From a checkpoint of a small autoregressive pixel model: 16-pixel images, 48750 training examples.
Rows from block 7, named by matrix and row number. Rows with one number belong to one neuron. Each number is 128 + 32 x the weight over the matrix's rms, rounded and kept within 0 to 255. All counts start at 0. Numbers have three digits each.
# fc1: MLP up (model.blocks.7.mlp.fc1.weight, 768x256), inputs 0-63
# fc2: MLP down (model.blocks.7.mlp.fc2.weight, 256x768, transposed), outputs 0-63
fc1.409:106163127133076089156161176115156107154119190139073116112082086125127144145153174107094052131114117122140130142075229162151118130166139113105118133084128103103125123167141129089138078132129072
fc2.409:083113163076148098100111109116105172132109077150195157167073161147069161107069086167130187120108127140153146085179095144161136110126115122124112142162130124135111102131095100174162126109147119
fc1.410:116070148128113123105147166123131124129132139145073104106117090107100170129110174126165140155155138068111130157119110144091145108120176104156106101107132147135158145124135128103144121116111131
fc2.410:151108186130122154114120122141100088127154180128134075135133107118125142114134162102143135122156120108114144127152151163076175133201148146150167083117113143085157120218149110070137104124103101
fc1.411:158100188064105096130119135161057091144101156135098026178070129151081148116098114175143106154081104119208154119128147189108184006186070138092153047029157135116120071243159125076159047121134072
fc2.411:165091090123138078100175183065176144000124145057046189050228154111229035065203230104097075191227103112034129139048136109212000085000128048136150097142096255145086247000102162255094132171059221
fc1.412:128128111130132144130132138124127129120126126135147122141119126128149134126122112136120120131134143135135144143127130133129121139118133134134129135112130131128137130117126133138113125129133126
fc2.412:136135128119138114129109134133147137131135144128138110131124144113102119133133133111117137133148124121128123128117122148134136107145152141126113116143101121128143131159148107138138111134121121
fc1.413:094154142141113146142111132115142112130149120123129114114087135168124173128102148141159133154183139130137108122146142113141126110117163101130162107138131180149132137127144085106109131106101170
fc2.413:143148124154142138125116169141135100118147070116121110111149112103121146132110134140118125139122117126094139154140097166127169112107137115148137063135174164158150119101115143089108152126183110
fc1.414:112140163138109096165151053162088151199186160147168102163139080155106097126170136119136132104161116156155095135165145142076147120188171189146136151159147103116178099176189090095133132159084175
fc2.414:091093136128141127166104150091130158138120143156137104147131101127145113110101063116137157106115152176151115148161139091041181128109146157142108084072145034140184087164117106085126122132116123
fc1.415:166109079142133103089117153145119086139117097113135100098111178155150122122142137094109125124143114183075140176112127116137080178113141082133110102090106171071244190169094118077140109121145177
fc2.415:118112115106110015143126140152106162102114130105169095122148039163125041195120116148146104128073170152144153172097131157135153121120092086119078137137122104171109125142110089143104132160106194
fc1.416:127105138162112113084098136141134140061141117125081123141096100123124107133099134086077070119129112118111173165138168135085160136129176081140106121071142131042187162136146135091113094109145160
fc2.416:160134117122142054087080096148134111131127092130079110139130128094137068090127153132156117113136139111111105130130164127137132144162139140092112121105166135114110130151109182130170105105155148
fc1.417:120138114123164171074183182117118147149164178149087130117123102156154117090112138110054095158191142116166137218116157104066113133147183168116101151133166130147146089146138130108153097186114115
fc2.417:110208186120134118123120123130120165122136108115176097145142043097065134140127133159128121138117099119184148187110120200097149096158103120106125124114136146113145086224131111137161060081151085
fc1.418:152149115091126176124209140110080098152135116146164113082133133168073107085104117135057155088182069094109107119204147156121181108106249154147129145096109068128158062133165122065080121159142090
fc2.418:081090107102095127141178115102146085199035117108107108114137192084126123147119071131127134129137143099112114100129130110197123105065122149085136169187130115121151167040179149115120127149123125
fc1.419:172123124091153116201097132136150078100165157175079116146065126113037074164133150175144091125075115082144149193131130146092118140123129057119112096134073113151114121145147135141172100123103123
fc2.419:157135137162090101104112136107118112112166186143066097134146106127146125049152156117119108148156063144097144137124121142083125130211156134158144086107118138064131176180147061092134149177135173
fc1.420:141135139136129157115130127126140143119116117118122113121117132127135124125142128116126123115126127146133139129145113130125122118128128136146120105111122137118117127126140125122135119121137134
fc2.420:126132128137135108115124128134139115125128135141099129109131123115135128130128126140115129139140123119144144135121122121143124127134134114120123134142117119118136133133141131148123122117121119
fc1.421:149127132134133133112127142130127131145134139116130123116127134140119127128133141135131122119125140138133136131126113136124127126135124127134133122139139129133123126127136129127144117128125118
fc2.421:128132116141115131129117131130145112123133152145121125123124132140161123145122127125132124137112105119126123124118144129145135137124141121140123125118133138123144137117127131124110125119115129
fc1.422:132120143116127128140136130118122135124136131126121122134134120124134133129143129120120114120136125136121126131133119123131135117130127133110126122119125122123128123126126136130125120136121115
fc2.422:130122121137133121148127135126135116124136117129127133122128119142116126103139136130125144123136114124122118127134142125135105134147115121124123119133133127120126127124126132123116131138114133
fc1.423:143145103124144129155115122094110118147096121209144130132153085108119134163147156117119116076113088148170016131124142161110092116158129151092143092125126139164123184113156156142139079061090137
fc2.423:129171118135098123176149129109167098116176144068160077153112104099103144189157104137138108124118101151153117163150129133112120152134092135087055128134112087134128136178101119108116161115117118
fc1.424:136119161172119122183161205130129089139176139161167137107176117143166062060147110107162076148100103102096142061089230113115147142212179127162118115090126130077156074178199140141141111108052151
fc2.424:106210116111128182047121027131117139111088069099180080157075117118009220193118165161117253121200143166241090192194000152222099135068143157034039129221140109175195090015028087059126121000182037
fc1.425:134132155150144063146131139132107148126094144109126101150147084151119106154116108144120146155094134139091168138134119176078145126138097116118116111100178124156144126156081154135067112120138130
fc2.425:143111148127158167067111122106097128098166105146162136143098127092093150101090101148139194147088118119159165163150100135172208126123172108121099132126101128112138054176111123131144095067104055
fc1.426:140110132136147137112156143135114171127152122105119132139173065110135091136103147142155117169115058146117148137141154152093133149133174127127137109157105143124135092111126181127146098158077131
fc2.426:140126112119123135147098097128133122147108129153150170100104132145159115161109132130105114125105171101129116137084125119120131094185129135133127191115143090177132134098135155117089120131126143
fc1.427:148066087186073086122137094130125154085116149183180132159136166060107182083103159110082170128075114138098200113124191217123197166184110137144149152197101118076157168185204137130162118106126118
fc2.427:138164103105117068150141117129137101112164133133124082146116094113096102140110135150099078116122082148098105157139122160120113077150024130100122165138160112097110154109133133183098096122087157
fc1.428:120124137133120121123142116114137129118131119139121120138127126133119140145148130126123117126127136120134132134136126120119134123127112131123128126126118119122121118142120130125114119122121129
fc2.428:139131117128134148123119134131124132132137139112138140116130122114126149114123149132123153114131103124130117110139127130147127134108149132125124127125124122137113129125133131142150126128129116
fc1.429:122121150155171130136113166119130152146110126110112091152125079125113118177141128118112151162109174120103182142119065150121155112110150107119129136124177119165171113144089112126086128108131073
fc2.429:113104150091152183073148110139089116172159123172108158118055184178148181068107112135121190131093112092130176144135126099139195042190126116170151110111139115104130074192105132084114129119151053
fc1.430:228102150171146105121092128158100103139131157114065116115098129169137134091117142066133041139154125119072103092160194105087124137196158146187163147082161214080080137207180085150144110169119108
fc2.430:137152109130101217136125110146099071095171124094209127140110097123074159197124106174129145148183078114105154068158066190102094144146169133147063141131089146125184122116178064087080111062159110
fc1.431:091159169037122188187176123121153160124186150198095146120123137131089078169121119144113104141087085108162148144162119113086129150125122148173130122140097170021144124152154087144180132152139122
fc2.431:186200151122128089092129134149114104094170123098025145124082101172147079082116121148047122131163079122102154117118188095105116058172138113091122127132094160119150174145109136146119076190154166
fc1.432:141108133153084106111182072158039128136180115065141070167119147191125061111121157124091176062189106111079149064142222134143198137215142166142133126154132145071161157255117117089121093128123173
fc2.432:093116107119172112159105129085193108089108192117109170128128120103127118216139103112132123147094166180215078193117102088068113090027106107114089074047131075183254113000095043097094090073116112
fc1.433:143126154154136172159104097148105121135104145207148160095144108081146079117126160108180113146235172113130125179148142097030144144180137179121164092143162139093142144142155074081171164183102160
fc2.433:086126167129099099072100110139134165138147141150093145157098126117083150147117117093165153129113123143195171165131145130058176115138181147087070078093114104118173066193092124114162087073127086
fc1.434:166110164092185147135098169140174102152084159089092146157102158133134112104086139099178150166140142077098137155177134087104122167103186126114131061100157079111102100131107102094156166148144125
fc2.434:107145115096139101159176124131116068167217143100087086127139106133149141133131088191042111083139124159081108110145163124124113064147118131156133138135176148092114106139152159160065129101164111
fc1.435:145137150107132153134164091139110095144175143152121106119124116153145112130160127095110136127217119125141119120185115101130143120118217163147194125117136104140072112121150075076105137182147102
fc2.435:117111138108109099147138139111120135125109148122102117124130144157116122158111083130161133140111108110142121130143104159155127118085111121144111106139099141138119102144151078122124132128101120
fc1.436:078168143135109048129143090204119140118135117121140138165140132162138132129106104138147161110113089116156121113131121187080069074128180174152121141146137125125127130114133108184103152180123161
fc2.436:133120124126168120102135127140088152121104081088136129148128132126116172113047179195120228111128058121128156149187082138108119104071078102155143108202163157107127127012046137141116124110178122
fc1.437:188177123152124153118151163162146095116112127131089134193099077097143113160166169081113107160124171123165169167123116117139107163115101110172193074126166194151187116138113133102204124093158126
fc2.437:145216119119139104173126135110153154142137133154059090152133109115149139078167130115160113127108151159165116216120065096158114141099142119149127131146140091127101108050046131129172186147130168
fc1.438:166115149191164074103081129162116071123100142173124083125130123115150099079110125151130117132195142124100140149139136106138117122182163132195164128134137187072123124131104117113160074136139148
fc2.438:163108114106172134146118125144131108134128132124118122138126100065151132128119172168132132111139073091071125109176112139128106139129094116157150137092145125099120163116128145172114163117169149
fc1.439:114202201133095147096088128142122097131140108144127098163133115140117077070111140107139122139127119147130123167105124105100172148171144144084044105168212091100190064174101114083059082089114080
fc2.439:183106109136115175097116110100131115128115176178131128126112146105138131146160153097080138143186116132135094144116124128135098148161170137130168132081091140111112179175153119068116112125126148
fc1.440:151095152081120167098123153088137127143167150145111142118083080204154138106133133147092152148117108116144169145118109205086171112110095143118115138123117154099128084157122125155159112171127080
fc2.440:116163131114099108115140139101141123143122137134144129132145080153144128124145139175087128152132120123146121179123133146141105132063139115142157120123154148128181122075140103104109093131153113
fc1.441:116159160114130141142152143080125129095154136157104124099123098111087096106123151113127170137133106105180123166123115137127156111116127112117150134116127160109130144111122135138174100096117091
fc2.441:145133136121114096146116085143130113144147140139129142148110174125112153089114086132121146112139141113130107117130149146171088112083096142110135184127136147105108124040114106166137138106130142
fc1.442:207154117132119118187172121193119100089121148180159066169106131083156115153134152101129080155114133124207090157165109111089142149132101126159101099075065115118135115135159118053190024088074122
fc2.442:120081146133142130058131148106125099140198101087093108157145053255128110083126098147138112099113106189088148139101178125184098121127156126151107080128211130121156125232114154198115190159159128
fc1.443:128157144134102098068102076227033154135135135120097095140163097141153138023116240126121151187124124139110143152085143157053137127162125121175167138134186135120123061140151150136121137134095194
fc2.443:074073097127160092123130151078186236157121054076108213083162147184140162130087119218121175185126176119089155117139099129070155056102125061231147120149152210178061114104149108144127076123180158
fc1.444:174174126096093123202191080176102056190078138136102070127093088153132118064124121141151158077149123129177103157102162123071153142191131170103140104142151111156191094166128100047151136131129073
fc2.444:193179101039135092170128066158085033156157165214112111179072129178104111110091124122127120039113154130131077170109133123084153123217055174062149179123084021125186084152129051103100161123119110
fc1.445:127131122126133134136119121138140123133136119122134129131125125122140127130126129135116126124120132132116115124112124139127130117115124118135118134131129118123135122139126135113126125121136124
fc2.445:131123140124123133137129117127127115125140122143133138130128129116153112131135117124122138124136150145118129140147140138145112145128140118132131120124122126135126134109135125137131130135129139
fc1.446:147150136127121131141139126117133130116137135130124136128132120127137109134122127130122142131129130131128134126142137126127128126124106130129131128131124127118135128134114124132133122123121124
fc2.446:119137124110124121113114114132132153142126128110135102131126142154124130139131143132128121139139142110125120128115126142127129124123150141129119120122117133133133130180136130137125114138116128
fc1.447:106107202202128164108117165111135145135116136126138144092098180084183161155170121110137114170105145103124100188097124139074076133117137086156160080060170142084204114122090089146090112144134110
fc2.447:108142121103180121146098111143115105125100144137194123138126156104176133178072115118170121150110151112144138128118083098241137155179160121139192160131123115130131090113095127104111144109089147
fc1.448:162105123160111103161115101129127086138138153176113108145074137144138108113137140110162123150169137110144089130134167071179106130138160196087107114126101137101117154129123127118115115144112163
fc2.448:121124133157078142137133127118132137103111177113165139109160136142151107120131138106089133123132138121116121086082146157119145134114104120140164135144096116145118147171181119150099151164075144
fc1.449:190123145102111153179094124177094133135088207147167113222072078075169157157101164105144154101085084026076199081139124157107095073117123133109122093112136098094080149183092107143129115109135135
fc2.449:074080169127124065078088117106180144103075142094161188116167146032104160149140130087188140137135158141074157104148130126154132171114157154106085144138132141058099209117111169201145068125110122
fc1.450:130134128090143149116131138103137119158172139156122100098128123121131101146130089082146139143114140155172105187120104175165115138109147148110087076128190124157101156146144126064149095138101102
fc2.450:086150110122136166116152138104139134140119111126177158131132140110082148183138089145124132130127163116146112149152118098160146160100152131105076169175132115159165116098120142108140118112157093
fc1.451:153155178149089123141166122192073135107140176174159082163154074179081102100117096105095139182149079120171128096105113160102131135180191163103133101123104095155138034189198084108105106111079135
fc2.451:130156165121100144133086117112057141124147114156129141141112080189106134125131129142109148150093093144166138138100139117106195089140062149111117135146051093146096109159123061116091129179106073
fc1.452:105154143141145127215138170098134096165159166131164115120068091081122143123109138124116145120129077115169062149103163113126135076134122132073136102062077128105166150139152121100102035054130124
fc2.452:115115133160126113102131119084177158144082111098161151117144181158102146172120081134085102162106163159139080123131133106137110148100119113152155160133136131175120157113116130114136173146183142
fc1.453:134117115140166114200085189185124046148178184198091088196096073074123055150116153131102055082129059080143132151092156141056148111117071104149147123056102125116085083124179159152103092109111187
fc2.453:100120112089150146180181142123109153168109166129161149158115142136124037079209153071135096093061134114154189075066163105160118145144112137100119173121142114098137120109123103233171163154032143
fc1.454:179184240148100103092175104196096062168103176089117095196043185186132158099166161102098150136134084094170152100159148160103125132163160172100100058128111097160170082160164073124190139089113057
fc2.454:110133040072174172174135075151113160162058083173130185175094113175126130188100097118139178074087134119168125166122139070164146134162155151072102189144164045120187118076087248100137055053104131
fc1.455:092103135120142107081151127119131110145125120110120102110133134126187142074145140135185150095109086145172150131090162187136108081124139146154110082090151113135152115143125098140146126126089132
fc2.455:123116140115127113120146119141122122118129127116118139113125115117150127168141138138126135119136161118161150155100120140152128130114159115128129097135152179142122122122127101133141118131110118